Rows from block 5 of the text decoder, named by matrix and row number. Rows with one number belong to one attention dimension. Each number is 128 + 32 x the weight over its row's rms, rounded and kept within 0 to 255. All counts start at 0. After the name is the row's rms in percent of the matrix's.
# v: attention value (decoder.blocks.5.attn.v.weight, 192x192), inputs 0-95
# proj: attention output (decoder.blocks.5.attn.proj.weight, 192x192, transposed), outputs 0-95
v.135 070 [104 174 173 115 131 119 126 176 119  65 169 101 161 124  94 107 149  97 119 179 112 100 129 121 110 172 173 141  94 135 114 176 147 152 126 131  53 187 143 129 145 147  91 116  96 124  55 163 102 147 108 140 106 131 138 110  91 161 112 131 104 106 129 140 154  81 199 120 125  72 106 102 141 126 158  84 127  97 134 105  62 136 130 101 119 142 123  87 117 123 108  99 133 122 109 136]
proj.135 064 [156 155 115 116 111 122 144  89 115 131 114 167 143 148 144  84  87 153 181 143 149 157 140 140 131  72 145 156 116 146 112 134  69  52 150  96 214  92 136 129 123 100 163 168 163 160 160  83 133 177 151  72 157 182 132 154  98  83 156 141 161 171 112 184 105 146 103 117 165 168 108 123 130 144 128 158 188 121 142 107 205 104 148 149 120 148 160 181 164 135 162 147 108 141 146 149]
v.136 069 [ 79 144  98 126 140 119 135 137 137  86 190 108 135 101 127  87 199 146 112 167  81 135 104 121 132 158 199  73 119 163  91 161 129 113 107 125 139 170 152  85 139 114  97 177  99 229 111 125 154 104 120  82  91 105 130 138 134 165  89 127 198 129 112 144 140  98 164  89 110 113 123 106 134 137 140 121  82  93 115 143 103  93 109 108 110  92 139  84 154 104 122  90 139  92 165 149]
proj.136 048 [139 136 132 122 116 120 174 174 107 121  98 149  96 138 160  97  91 133 155 151 145  88 135 133 136  78 120 137 120 145 124  86 130  76 132  71 166 136 141 160 132 205 136 117 140 179  69 118 118 173 139  90 151 167 141 153  89  98 147 129 133 165 131 167 144 185 133 156 122 180  92 117  93 159  87 145 180 144 151 115 151 108 135 111 123 163 139 162 136 193 135 184 107 112 142 131]
v.137 080 [113 178 133 114  73 122 124 118 179  92 116 145 130 121 150 163 126 160  92 126 107 146 138 108 165  88  85 156 140  38 153 167 101 180 165 120  72 102  97 139 116  81 124 122  79 131 144 121 167 150 117 174 110 117 140 156  91 123  96 129  98 177 136 127 117 131 109  66 132 169 143  75  72 105 189  97 121 175  94 123 103 109 118 133 112 113  91 122  99 125 138 132 147 144 195 189]
proj.137 051 [166 186  53 113 103 112 115 151  92 127  93 143 150  73 117 109 122 110 111 119 107 108 151 101 141  77 185 108 154 167 148 131 120 120 144 122  95 152 150 102 118 141 105 159 142  97 131 117 169 121 133  85 124 133 143  74 153 130 114 139 170 125 107 182 102 193 140 128 114  30 114 115  84 146 123 177 123 109 129 104  84 126 181 145 115  97 173 102 115 169 166 108  74 112 116 137]
v.138 072 [ 97 171 154 106 130  92 119 137 158  76 185 127 146 138  95 137 188 138 154 101 110 110 109 105 133  74 136 178 132  68  82 190 166 132 117 124  98 159 120 115  79 156  70 121  89 201  82 114 135 107 141 151 101 147 142 100 154 122 192 120 171 124 122 116  99 126 122 129 105  97 106 124 116 154 113 104  80 158 210 162 111 138 129  88 126 193 113 104 160 118 148 100 106 135  98 149]
proj.138 051 [125 135  91 109 156 161 157 104 126 132  90 178 150 108 122  39  77 117 139 171 125 105 188 141 117 119 164 197 116 147 119 111 105  86 110 135 204 127  80  83 200 133 187 137 131 148 167 128 100 144 138 103 190 156 135 142  88  98 111 171 100 136 114 149 162 156 128 114 164 158 137 119 143 120 127 128 147  70 107 101 145 141 144 114 135 131 160 166 183 116 147 161 204 169 133 144]
v.139 074 [134 188  94 109  89 103 168 120  97 154 105 189 153 155 162 203 149 118 106 111 164 162 177 126 161  98  63 167 161  69 118 125 136 162 166 137  96  82 113 144 100  84 166 106 115 103 166 116 160 124 138 175 204 146 142 137 134 126 106 120 117 147 117  85  55 130 127 148 151 181 106 122  82  94 120 148 147 152 143 117 170 121 141 158 134 165  76 185 104 163 145 149 132 132 152 137]
proj.139 053 [144 135 109 114 137 116  84 132 190 159  99 114 158 112 102 129 132 132 101 110 112 111 141 132 116 184 139  95 144 147 156 135 149 221 132 177  38 153 159 120 107 134  90 123 129  77 131 161 130  82 130 166  84  82 115  98 163 175 150 124 129  91 148 114 119 129 162 125 124  31 177 157 100  96 155 124  82  92  90 118  30 147 118 133 150  85 146  65  97 162  93  79 131 141  85 104]
v.140 061 [123 123 137  99 117 158 130 142 145  96 180 109 149 119 117 162 130 152 138 179  68 114 106  91 178 150 153 126 114 119 138 153 120 107 115 169  53 137 129  96 103 156 134 112  33 110  99 123 150 104  84 132  81  69 158 133 114 148 149  65 123 132 115 127 167  97  62  79  94  99 130 116 118 148 129 113 159 136 112 132  52 125 126 118 146 175 126 101 118 142 147 126 101 117 122 139]
proj.140 046 [126 150 116 124 117 113 160 124  91 112 117 151 141 113 149  94  88 106 152 152 143 123 129 148 127  59 164 131 143 156 109 136  89  70 133  94 241 129 146 144 163 117 147 127 152 177 161  69 134 186 149  75 180 193 126 118 118  87 104 155 116 175 110 180 147 171  87 130 136 173  98 119 124 144 106 127 168 130 141  93 156 110 149 130 103 135 168 158 163 126 199 168 117 126 134 127]
v.141 075 [172 161 117 133  62 123 188 127 128 128 119 169 130 131 146 157 129 136  37 118  92 145 135 145  93 154  65 162 128  80 137 103 128 171 177 120 113 134  58 128 115  96  94 131 191 163 145 143 135 149 127 157 119 147 108 132 152 155  80 124 173 170 133 160  91  98 153  80 160 179 106  76 106 136 133 158  94 157  91 123 200 100 119 143 134 141 103 128 132 101  97  97 125 159 178 134]
proj.141 056 [159 155 133 120 122 103 140 151 141 137 112 107 129 121  98 131 103 112 111  88 120 101 129  88 159 174 112 101 148 168 187 137 101 156 135 125  78 161 204 132 119 173 126 104  99 127 124 167 164 130 104 136  82  36 101 155 165 192 160 113 155 102 161 170 113 170 160 131  78  65 124 126  70 120 122 159  89 120 136 141  57 104 130 135 119 133 158 104 101 222 105 110  92 118  89 158]
v.142 074 [148 118 106 163 121 132 161 122 121 149  91 161 110 140 140 123 115 144 174 121 164 130 150 163 151 129 105  98 177 108 125  78 132  63 133 169 152 123  75 162  79 101 191 135 147 109 183 129 121  95 152 101 160 179 147 137 178  93 122 117 152 162 128 134 139 155  95 136 165 179 134 151 115 125  95 166 137 100 123 121 240 142 157 138 162  99 136 191 157 156 147 157 132 158 150 103]
proj.142 064 [ 85  86 136 119 168 128 117 159 145 129 158  90  94 132 109 160 156 105  84 137  98  91 130 125 106 174  96 122 120  98 146 103 149 183 106 144  80 164 149 144 152 160  90  91  96 112  93 149 124 115 109 159  82  52 109 128 163 165 134 105 114  72 148  90 127 126 127 147  85  99 123 142 130  99 123 126  74 128  99 161   5 141  93 108 149 127  88  82 105 141  86 117 178 104 115 119]
v.143 081 [133 153 114 130  64 100 193 173 137 119 117 169 105 125 154 192 137 169  57 201 128 140 127 137 140 130  76 157 165  70 165 105  94 172 155 110  70 139  74 143 114 142 107 121 114 122 143 138 138 142 106 167 137 122 142 142 124 111  85 104 143 166 119  89  77 146 147  92 160 182 110  95 112 116 126 123 104 138  92 118 139 114  82 134 119 117 106 129  83 153 148 132 130 160 162 172]
proj.143 056 [173 182 112 107 102 101 128 144 148 115  74 123 125  89 121 128  89  99 112  96 119  80 160 113 172 123 143  97 174 201 203 137 132 124 162 129  80 133 198 110 132 136 100 125 139 103 118 153 167 145 102 125 109  81 115  77 179 132 157 160 121 120 127 176 104 190 162 121  95  34 115 150  84 135 110 148 107 121 138 112  60 107 158 145  95 112 178 106 113 191 161 105  62 118 103 113]
v.144 060 [180 205 191 156 137 117  91 141 100 138 151  98  86 119 128  76 146  91 188 115 133 112 144 119  97 145 135  87  84 130 137 148  81 122 105 110 157 131 101 129 145 154  88 111  87  95 118 210 166  65  65 126  93 151 126 139 118 136  79 124 132 133 116 142 217 110  84 216  96 111 135  91 137 155 123 128 129 172 146 116 137 151 167  92 162 125 124 187 169 138 111 153  94 144  84 128]
proj.144 048 [ 84  99  56 112 158 153 133 132 132  95  56 185 106 115 139 183  89 144  87 137 100 130 163 101 115  83  97 223 128 116  80 125 148 123 145 115 129 136 168  85 156 120 185  84 123 114 154  90  91 104 138 129 147  91 110 158 158 122 106 100 115  98 100 135  83  88 165 169 139 171 127 109 140 175 129 134 187 160 132 187 143 141  93 107 120 196 112  71 121 179 142 175 139 123 154  76]
v.145 096 [ 89 139  77 103  84 132 166 115 118 110 123 165 138 160 142 170 132 140 110 164 169 241 110 160 122 109  96 139 187  17 128 157 132 122 144 133  92 132  67 108 132 106 157  99  94 121  95 104  92 128 125 165  81 166 159 149 141 107 109 106 136 150 124 109  80 110 133 101 151 193 115 123 117 125 134 128 134 159 113 150 151 110  98 147 142 136 151 131 151 149 108  80 111 154 167 145]
proj.145 070 [163 110 150 147 140 148 149 143 163 117 148 105 143 112 105  84 155  87 137  89  87  44  98 126 130 156 162  89 114 245  79 109 135 147 160 108 106 153 199 143 129 156  88 121 136 142 140 143 147 144  81 119 168 104  72  93 128 132 189 143 122 109 128 139 121 125 107  99 115  46 122 138  61 114 133 100  81 127  71 104 100  88 158 120 140 103 130 116 155 123 191 142 120 141 104 167]
v.146 140 [117 110  83 136 106 124 126 152 106 202  79 142 126 151 137  96 122 166 163 120 139 217 130 196 133  48 161 126 152  27 121 210 122 127 106 121 131 149 108  86 116 149 182 112 124 138 116 123 103 118 126 161  75 131 167 119 140 142 109  97 113 149 100 108 175 121 124 120  92 223 134 135 134 127 142 124 124 124 114 119  82 177 117 158 107 139 131 124 116 143 145 106 161 105 132 122]
proj.146 151 [134 126 122 111 153 162 117 101 121  73 121  94 149  91 132 111 135 114  79 134 110  41 120  78 132 192 128 143 135 225  94  68 135 127 180 136 118 138 138 135 179 167 103  94 154 107 135 132 149 127 100  84 162 117 117 100 135 134 189 152 136  88 128 142 101 111 119 126 161  43 132 105  99 119 119 141 107 121  93 177 143  86 143 118 120 105 133 114 146  85 165 150 109 136 108 104]
v.147 134 [107 109 100 177 122 111 111 107  94 190  53 134 129 152 143 139 138 170 179 123 141 241 129 162 142  46 137 135 140  76 122 223 110 138 124 109 142 131  63  88 133 116 182 103 130 113 151 113  99 118 120 172  73 135 215 127 162 118 103  64 136 124 115 111 144 127 153 106 110 210 116 139 152 139 119 147 141 159 105 133 153 185 118 207 108 117 130 143  98 104 141  79 128 107 151 127]
proj.147 136 [107  97 134 107 179 178 119 146 145  89 149 122 127 115 101 120 150  97  70 151  90  38 108 104 116 169 142 131 127 182  81  78 177 186 167 137 126 140 179 127 144 196 111 137 143 126 151 127 135  88 120  80 156  90  70 124 107 161 163 123 163 123 140 138 104 121 105 135 117  53 143  96  90  95 126 124 100 139  65 168 106 115 118  87 112 122 117 101 143 131 139 150 118 132 105 137]
v.148 073 [ 97 121 122  96  69 138 156 106 156 136 133 181 139 118 120 124 120 167 129 123 142 174 118 129 139 137  92 135 145  81 165 169 143 153 161 137  49 143 104 139 127 103 118  62  80 152 133  90 125 171 130 209 106 194 133 159 140 127 116 132 117 160 160 136 107 114 153 147 145 160 171 145 115 115 112 113  76 122  71  89 109 112  92 126 120 121 154 134 138 112 125 107 123 119 145 148]
proj.148 051 [249 126 138 125 124 115 159 119 145 135 151  79 136 139 124  80 137 120 151 117 128  86 125 151 132 210 147  64 106 164 106 116  90 142 137 161 107 194 120 148  88 135  80 109 143 172  60 153 128 114  96 116 154 172 119 111 162 112 145 123 141 140 143 116 131 139 141  80 116  38 111 126  70 117 124 140  92  96 137  82 123  82 184 120 137  97 138 131 139 110 170 154 103 139 132 190]
v.149 125 [127 131 231 141 135 115 123 154  93 114  80 129 122 137  96 142 105 161 163 110 157 167 146 141 103  77  75 105 123  80 137 129 109 121  86 133 172 133  82 190  93 158 163 134 101 140  87 110 108 125 135 130  78 121 149 121 131 132 149 109 135 136 125 102 193 144 136 100 131 197 117 130 129 152 157 126 113 112 115 144  45 157 143 191  89 143 101 129 112 177 159  87  89  94 121 126]
proj.149 133 [116  88 122 174 116 109 114 119 106  88 162 141 150 175 152 106 173  93 121 166 124 136 106 129 135 116 156  73 119 165  48 170 144  84 186 166  86 123 151 110 164 114 149 206  84 158 168 146 133 121  91 117 130 107  88  97 115 151 114 110 176 112 123 173  90 122 121 100 114  76 127 145 126 162 102 137 122 145 131 136 156 102 155 123 137 103 123 112 168  95 166 103 176 105 169 151]
v.150 144 [141 122 174  96  90 104 111  75 133  71  99 125 128 124 119 191 122 144 107 115 159 132 127  67 136 123  43 115 110 191 122 112 143 127 209 136 111  93 110 140 132  98 144 133 103 111 180 118 151 151 133 150 133 133 173 129 144 135 162 136 133  88 134 153  63 122 128 108 152  70 156 127 108 143  94 169 136 141 125 132 176 106 141 168 111 142 141 181 123 140 103 123  58 133 126 107]
proj.150 172 [117  98 136 155 155 123 141 166 130 161 165 179  98 169 107 127 143 109 132 138 120 159 126 202  97  76 172 104 131  64 113 159 162 170  65 115 150 140 166 103  75 134 129 179 103 145 128 117 100  85 168 133 110  99  82 165 102 157  56  96 164 173 151 101 163 149 115 112  55 164 147 116 126 103 135  96 134 133 132 114  94 177  94  92 136 113 105  98 130 175  70 111 158 116 115 181]
v.151 077 [ 94 129 143 146 186  74 129 153 131 188  90 100  83 116 117 141 104 130 150 116 123  36 118 135 158  94 147 141 117 184 120 101 121  60 146 132 136  86 177 149 126 104 122 127 158 125 181 148 107 134 165  93 183 104 133 121  99 120 143 180 133 152  88 164 119 170 144 134 116  76 121 143 118 124 111 126 120 138 127 100 175 112 145 122 159 115 121 151 128 107 157 152 183 138  76 100]
proj.151 060 [140 145 110 104 143 149  95  90 178 118 150 125 122 103 151 135 111 167 120 143 174 170 176 127 132 173 151 124 160  27 189 113 117 143  79 132 168 126  65 109 153 121 147 107 118  42 101 134 127 112 132 142  82 148 172 133 143 144 100 127 103 147 111  74 169 104 125 143 135 146 150 110 184 103 137 147 148 130 150 164 121 138 115 152 143 102 143 121  99 107  54 110 136 109 116  79]
v.152 091 [ 97 111 150 155 157 127  93  98 177 122 156 120 159  82 110  85 132 105 111  75  84  83 165  69 122 129 207 149  96 178 116 119 131 140 120 124 180  93 122 103 165  82  98 116  89 130 103 122  91  81 117 126 104 141 135 149 156 107 119 146 138 125 153 160 147 121 104 157 136 127 121 145 145 108 140 175 151 107 129 118 206 136 156 119 129 128 118 135 150  40 135 120 132 120 109 145]
proj.152 073 [ 89 130  81 101 179 136 106 202 144 165 108 156  86 164 102 189 121 156 141 134 115 155 127 172  95 103  85 152 135  82 167 131 170 175 120 124 148 130 154 114  71 162 137 132 173 129 124 101  84 104 151 173 117 114 102 154  75 153  82  83 111 142 106 118 120 111 131 142 113 194 114 125 169 155 135 135 152 180 136 150 103 192  74 104 114 162  79 126 128 201  64 139  87 100 162 101]
v.153 081 [ 94  88  88 141 114 140 166  92 157 118 111 152  64 165 151 113  87 123 140 109 143 162 107 177 140  80 162 153 120  78 123 111 106 139 165 162 151  86  70  62 107  67 147 133 115 132 135  95  59 165 172 105 123 155 142 125 144  69 156 150 145 170  81 118 115 154 142  73 158 148 131 115 111 137 133 179 147 103 142 121 242 106 135 143 184 156 178 133 144  80  93 100 158 152 130 101]
proj.153 060 [ 79 138 147 127 184 122  82 189 123 171 131 113  75 122  82 120 162 105 118 111 133  78 101 132  87 153 113  84 126 107 147 109 142 169  86  73  77 190 164 114  72 179  76 127 167  61 122 126 122 113  61 154  75 107 143 103 112 124 135  94  95  78 102  89 121  92 103 106 116 142 105 136 145 121 112 140 126 185 134 132 103 111 121 129 134  97  92 114 129 178  77 177 115 109 109 110]
v.154 070 [159 156 158 111 164  93 124 163 114 125 147  85 100  62  76 129 125  97 156 132 109  26 171  82 112 137 149 190  93 176 126 124 170  65  98 147 165 131 165 152 127 141 122 141 144 157 128 181 148 104 148  68 128 128 150 162 129 149 179 155 123  97 125 112 162 153 127 112 101  59 114 142 171  53 104 121 116  95 115 105 103 150 185  71 161 170 140 172 158 131 142 143 127  99  93 160]
proj.154 055 [ 93 157 106 105 132 131 114 106 124 120 149 174 132 151 178 156  75 151 106 147 144 162 201 135  97  83 139 157 130  40 155 121 149 128 108 145 163 114 106 113 151  83 183 131 138 148 137 110 121 131 165 106 131 143 143 125  99 157  38 129 133 150 139 148 141 119 113 144 124 219 185 129 192 149 148 137 164 108 126 102 100 169  96 148 100 128 127 139 165 148  90 131 146 100 131 125]
v.155 080 [103 116  88 121 101 107 158 133 118 179 125 158 163 174 139 163 149 124  93 152 150 161 122 122 128  97  46 123 188 101 132 171 128 155 154 131  68 138 144 114 150 112 118 133 162 118 148  66 125 166 131 156 151 113  96 124 142 162 104 119 115 133  88 118  73 103 163  95 144 172  98 117  77 126 129 110  97 118 113 131  61 118  87 173 127 135 137  48 127 185 106 127 135 108 185 116]
proj.155 068 [210 126 171 166  80 128 153  90 148 146 128  77 172  97 155  64 142 132 150 118 152 112 107 144 166 181 179  78 134 187 110 123  73 122 125 138 127 120  94 153 142 110 101 120 106 171  99 149 184 133 116 131 157 164 146 117 146 124 203 160 145 160 161 117 145 170 124 118 130  41 131 130  62  89 126 106  98  76 139 103 159  94 180 133 162  73 185 142 132  51 196 113 145 153  99 166]
v.156 059 [110 108 139 131 125 102 131 119 142  68 195 108 184 135 135 143 163 117  96 111  78 139 137 129  94 202 137 127 135 152  77 106 125 128 154 104 173 117 104 149 111  88 110 128 108  90  84 128 134 111 147 157 163 102  87 129 175 108  98 171  98 130 178 126  87  74 146 127 136 165 107 161 124 146 107 161 126 121 110  75 101 141 113 173  98 129 146  74 121 129 139 128 119 140 149 145]
proj.156 041 [138 127 208 116 131 107 167 194 124 182  72  94 112 101  82 139 164 112 143 133 120 142  91 168 127 103  77 106  74 204 137 204 129  90 103 115  51  81 117 117 108 151 103 130 123 129 214 150 100 154  93 182  71  97 154 139 104 122 128 130  89 153 127 143  97 132 125 107 113  93 115 139 135 124  78 140 109 110 156 118 165 132 115  76 177 135 106 180 149 110 160 123 101 158 138 136]
v.157 071 [148 210 179 114 158 100 103 159 105 124  93 108 108 134  97 107 129 116 178 162 136  75 140 135 126 142 159 118  77 181 126 107 118  91  94 122 151 139 136 166 143 158 131 132 131 113 121 178 108  65  96  95 130 110 124 129  86 115 125 121 105 155 138 111 195 208 112 203  75  96  95 118 160 133 117 116 127 179 129 183 170 156 187  79 105  97 116 208 122 138 147 154 129 126 107  73]
proj.157 055 [ 62 106  87 110 134 149 125  69 113  85 140 169 132 123 140 168  93 154  94 132 118 163 171  75 123 128 111 176 170  62 154 153 133  84 145 143 179  70 140  77 173 121 123 119  81  54 188  86 114 152 124 122 106 119 148 148 142 108  63 136 100  85  97 126 124  89 127 177 166 167 134 118 178 138 137 128 165 158 101 194 144 118  87 158  69 172 131 111 114 157 111 115 138  80 129  51]
v.158 063 [ 56 109  75 112  90 158 173  65 161 112 110 156 160 125 169 155 100 152 128  82 160 177 161 161 134 154 136  86 152  73 102 120 137 101 160 127 127 123 109 142 106  62 197 136  82 138 153  87  84 158 144 184 133 124 134 106 155  99 139 124 167 136 149 128  78 123 153  36 203 156 168 151 117  93 132 162 137  86 129 133 139 127  73 172 176  87 169  93 147 143 147 103 143 162 149 156]
proj.158 051 [159 139 178 148 148 108 123 227 103 171 138  89 119 169  96  97 177 106 126 128 135  83  77 156 100 171  93  48 106 163 118 130 125 155  95 115  67 183 120 170  72 186  63 139 191 137  75 168 110 120 119 150 102 135 114 101 132 106 143 105  96 125 132  99 129 125 130  93  92 117 110 157  92 109 124 127  79 104 148  88 108 131 152  88 179  94 135 127 146 125 132 181  79 168 113 157]
v.159 079 [163 135 103  74 131 149 152 106  96  98 132 138  99 156  90 135 134 150 139 149 155 150 125 154 126 175  99 118 134  74 162  88 172  96  99 132  92 192 121 158 160 176 173 132  90 142 113 131 164 165 143 121 138  84  92 104 113 142 157 125 126 123 177 124 115 121 158 125 140 124 117 102 120 103 121 115 123 134 159 160   2 102 100 110 138 119 153  87 125 199 130 138  79 158 136 130]
proj.159 064 [147 149 184 159  68 103 157  94 120 117 123 100 155 107 174  92 121 122 130 122 129 114 115 108 145 155 135  99 108 196  88 148  70  44 132 139  92  90  97 129 156  71 133 126 111 129 142 152 160 173 106 129 142 177 171 105 130 101 158 173 124  92 161 130 115 147 122 103 130  99 128 162 102 112 108 140  95  94 137  88 173  82 178 151 161 111 162 152 147  67 207 133 192 137 148 197]
v.160 081 [133 138 126 118 197 110  90 138  91 168 141  93 143 124  89  85 164 121 138 126 113  52 145  94  99 138 138 151 116 188 116 137 116  72 132 124 185 144 169 137 143 194  65 141 176 143 114 174 128  85 109 105 144 114 113 134 139 173  88 151 126  87 134 156 188 122  83 158  96  53  96 104 156 133 119  99 138 142 151 119  90 138 173 107 128 105 109 135 119 128 108 117 115  86 103 160]
proj.160 048 [113 151  67 122 110 150 138 120 131  87  89 157 133 105 166 177  87 161 113 145 141 184 135 113 162  85 116 185 166 100 154 124 124 132 145 136 137  45 107 108 131  95 225 123 134 119 165  84  97 131 170 131 136 130 129 161 114 148 114 124  75 162 117 137 128 137 149 170 185 219 141 122 170 145 154 124 188 134 102 142 148 182 111  97 110 168 130 127 128 154 147 123 138 137 138  67]
v.161 164 [139 123 214  91 109 136 106 101 132  71 108 125 117 138  81 152 123 147 119  92 139 142 135  78 118 125  34 120 115 158 138 114 153 120 178 150 183  91  94 165 121 104 148 139 108 115 148 126 137 131 140 128 104 121 183 124 145 135 156 154 137  92 126 138 111 134 130 112 175 117 141 112 119 107 129 164 137 129 121 135 129  97 149 173 121 129  95 149 128 161 130  77  44 136 109 133]
proj.161 195 [118  94 124 188 136  96 136 157 111 145 147 166 113 191 147 121 172  97 140 144 142 162 116 203 110  82 159  71 136  93  91 172 148 119  98 135 123 135 161  82 102 119 141 201  95 161 129 128  98 107 131 143 114  98  73 145  98 171  55  90 154 165 139 125 140 147 111  99  55 132 134 123 130 140 124 113 147 122 131 105 107 153 120  97 157 114 136 106 152 162  99  93 190  82 142 169]
v.162 080 [101 135 138 180 108 131 107  88 142  93  95 137  95 177 147 184 124 160 185 105 140 234  80 159 116  93 138  73 130  69  81 139  89 146 103 144 120 123  37 102 121 137 207 108 145 104 134 117 127 121 114 167  95 105 171 112 131 102 112  76 120 149  82 142 162 113 168 105 133 196 116 112 141 160 152 174 175 140 103 144 155 176 116 143 125 107 139 150  92 131 137 126 138 139 122  92]
proj.162 068 [ 76  68 133 107 158 139 118 169 110  92 157 162 128 135  61 121 150  91  88 132  93  96  93  91 125 120  90 146  99 170  90 147 181 123 191 131  93 157 190 135 137 208  86 144 104  96 169 145 105 122  95 123 118  87  99 115 148 127 177  99 143  71 111 137 114 123 121 158 106  99 106 125  85 126 117 110 107 150  90 156 101  96 110 132 110 153  97  92  94 161 133 136  93 138 139 143]
v.163 120 [135 113 177 143 186 126 123 125 128 118 143  90 132 110 130 113 104  97 140 107 110  14 118  84 137 141 158 145  76 245 142  67 117 126 105 124 137 113 188 150 134 150  80 151 161 119 125 138 148 129 138  88 177 112  79 127 110 125 169 194 145 116 132 158 144 145 128 146 120  37 135 119 135 143 137 118 123  95 179 130 141 139 151 100 124 120 113 126 119 112 112 146 175 111  91 126]
proj.163 094 [100 159 102  92  82  78 113 127 132 154 119 152 115 137 132 152  95 163 146 160 154 216 152 134 136 130  96 150 141  19 178 171 122 107  95 150 108  95  43 121 119  83 171 141 101 109 131 118 118 118 157 164  96 166 178 158 136 104  86 113  94 153 110 105 128 112 164 161 165 217 128 141 204 153 136 145 148 156 175 104 161 158 118 161 141 161 105 138  84 113 103 114 135 144 170 102]
v.164 152 [133 128  61 168 131 108 142 163 100 218 119 118 132 127 148  89 137 153 144 144 131 183 133 183 122  63 210 137 140  70 104 190 111 119  79 107 118 170 103 107 143 140 129 119 127 141 117 138 101 106 115 127  76 124 155 130 147 115  94 113 119 149 108 107 167 127 122 135  78 188  98 136 139 127 132 130 116 117 125 121  87 171 128 155 118 115 116 105 136  95 141 123 190 109 146 123]
proj.164 178 [131 144 133  84 144 163 118 106 146  80 118  96 154  89 125 135 116 126 102 128 104  47 129  62 143 201 100 149 135 202 116  62 143 143 183 150 124 119 126 149 166 152 129  82 164 104 141 125 152 133 121  99 181 119 138 117 130 111 203 154 121  93 119 133 104 104 114 145 173  81 136 109 104 111 127 141 106 133 100 168 162  85 144 123 117 141 151 143 128 104 165 171  99 155 116 100]
v.165 149 [128 112 109 148 124  95 115  68 124  76 126 105 146 122 153 150 112 109 118 129 150  95 123  82 140 164 137 141 105 230 127  85 143 155 150 127  92 112 131 126 153  98 115 136 144  96 166 123 157 161 124 123 166 137 123 146 125 101 172 147 112  89 144 159  83 122 123 135 154  18 139 124 121 135 105 144 122 126 140 128 249 121 139 109 167 125 138 157 121  86  88 166 128 118 111 116]
proj.165 156 [ 99 130 134  89 136 129 135 180 176 179 161 173  84 136  78 148  93 141 124 140 114 171 140 166 108  81 129 143 120  22 166 145 145 179  76 110 159 130 138 120  58 139 130 149 130 125 126 111 102 104 167 143  95 138 118 152 102 124  72 119 139 173 136 103 157 125 143 146  88 214 139 146 150 111 137 110 128 152 122  92  79 181  86 137 125 158  87 116  86 180  57 118 109 151 126 155]
v.166 064 [175 109 113 122 165 180 142 139 157 135 119 104 193 137 112  72 168 120 144 192 121 108 167 143 126 189  98 178 130 134 153  71 118 119  92 147 122 122 150 184 153 148 112 114  91 156  75  97 128 142 123 132 129 146  84 105 160 109  92 109 141 148  94 130  95 153 138 150 156 109 187 163 119 135 140  89 122 111 115 139  54 103 129 128 131 151 107  98 139 180  98 102 120  98 120  94]
proj.166 056 [161 169 150 127  97 106 148  58  76 147 155  49 142 119 167 154 120 166 190 123 137 138  84 127 162 189 126  87 132 146 176 158  71  69 120 139 152  98 129 101 119  73 140 129 116 115 110 119 149 162 154 145  89 169 150 153  64 109 181 177 131 130 146  96 140 122 139  81 148  84 112 128 147 134 131 135 130 122 166 125 213 111 187 142  83 121 143 198 162  77 160 100 152 101 114 130]
v.167 086 [ 99 124 103 129  58 155 117 107 139  85 145 160 162 154 128 129 126 139 141 111 141 225 129 149 119 141 130 110 154  41 110 148 149 157 119 143 125 144  29 131 142 138 146 102  69 136 103 111  95  99 127 164  82 158 159 135 133 107  88  84  97 134 127 118 108 132 126 125 152 182  96 134 126 124 130 171 176 118  98 143 154 128 130 141 129 144 153 106 117 102 131  98 113 134 142 126]
proj.167 065 [128  91 143 125 165 126 132 163 125 115 127 139 134 145  74 117 140  97 132 105  90  67  88 123 117 114  97 110  95 229  95 134 150 135 184 129 105 135 222 129 104 176  78 117 148 146 150 123 113 148  91 123 138  86  82 120 119 122 173 123 136  91 108 165 106 133 117 124  96  73 100 127  73 143 110 118 112 145 108 137 108 101 143  99 131 143 101 119 148 176 158 150  83 123 125 160]
v.168 071 [141  86  97 159 131 119 143 108 165 130 124 136  98 129 141 106  88 143  87  59 103 112 126 101 139 137 149 158 129 134 150 112 201  88 175 156 174  95 121 112 127  75 112 152 153 101 194 144 117 131 148 128  99 164 151 161 159 125 137 163 159 109 165 165 139 123 104 136 159 129 122 150  79 143 109 171 131 141 139  86 188  91 106 174 142 136 130 107 156  63 178 120 152 169 141 175]
proj.168 058 [155 150 132 103 191 123 122 191 113 142 119 118 111 153 101 149 168 115 148 134 129 122  88 145 105 130 118  76 136 125 165 117 160 192 102  97  91 166 147 181  86 190 135 119 169 138  70 139  74  97 132 131  91  90  90 125 137 141 106  71  87 180 122 104 133 115 101 109  81 190 108 143 116 124 129 136 148 148 133 116  78 129 122  52 150 125 121 111 133 154  61 137  65 136 101 125]
v.169 065 [180 178 152 150 186  95  94 149  80 131 160  86 128 124 145 146 122  76 156 170 132  98 137 100 130 107 134 123  93 148 128  70 113 144  91 136 154 131 165 133 136 167 135 170 127 123  91 181 172 127 134  50 184  75 111 105 107 153 156 117  79  86  98 110 176 117 161 146  88  95  83 135 146 162 132  90 166 137 143 119  87 157 157  76 158 134 151 111 138 151  96 120 104  95 115 103]
proj.169 057 [ 42 119 109  98 108 119 138  71 105 121 136 178 146 119 121 142  76 152 110 143 147 178 171  87 142  67 129 200 145 106 131 147 102  63 128 137 179  56 109  99 165 103 203 150 112 128 205 112 154 143 151 110 122 153 190 148 113 147 123 159 164  76 139 164 113 155 122 182 166 169 148 117 154 121 136 119 136 117  97 144 153 176 100 157  81 165 135 162 124 148 156 129 175 130 144 123]
v.170 063 [159 173 125 135 142  81 107 147  91 195 126 126  99 111  95 140 156 101 138 138 115  72 117  92 143 104 112 142 133 205 183 152 163  77 122  92 127 189 182 176 141 136  97 153 142 109 135  99 168 125 164 143 180  63  91 115 129 184 155 130  58  72 118 105 178 100 107 160  96 100  89 122 115 114 115 109 116  53 110  82  82 129 136 108  75 119 105 108 135 157 162 126  91  70 124 119]
proj.170 049 [102 129  86 134 108 163 125  91 149  97 117 158 166 120 173 121  76 152 148 163 164 187 172 109 146 109 159 149 143 119 130 106  66 119 143 177 196  44  53 124 163  84 205 109 152 165 141 125 165 133 158  90 144 148 148 130 129 156 104 176 137 167 153 149 155 164 122 164 128 143 163 122 122 110 134 124 141  93  82 104 116 161 134 167 163 136 182 143 122 132 103  99 145 122 157 155]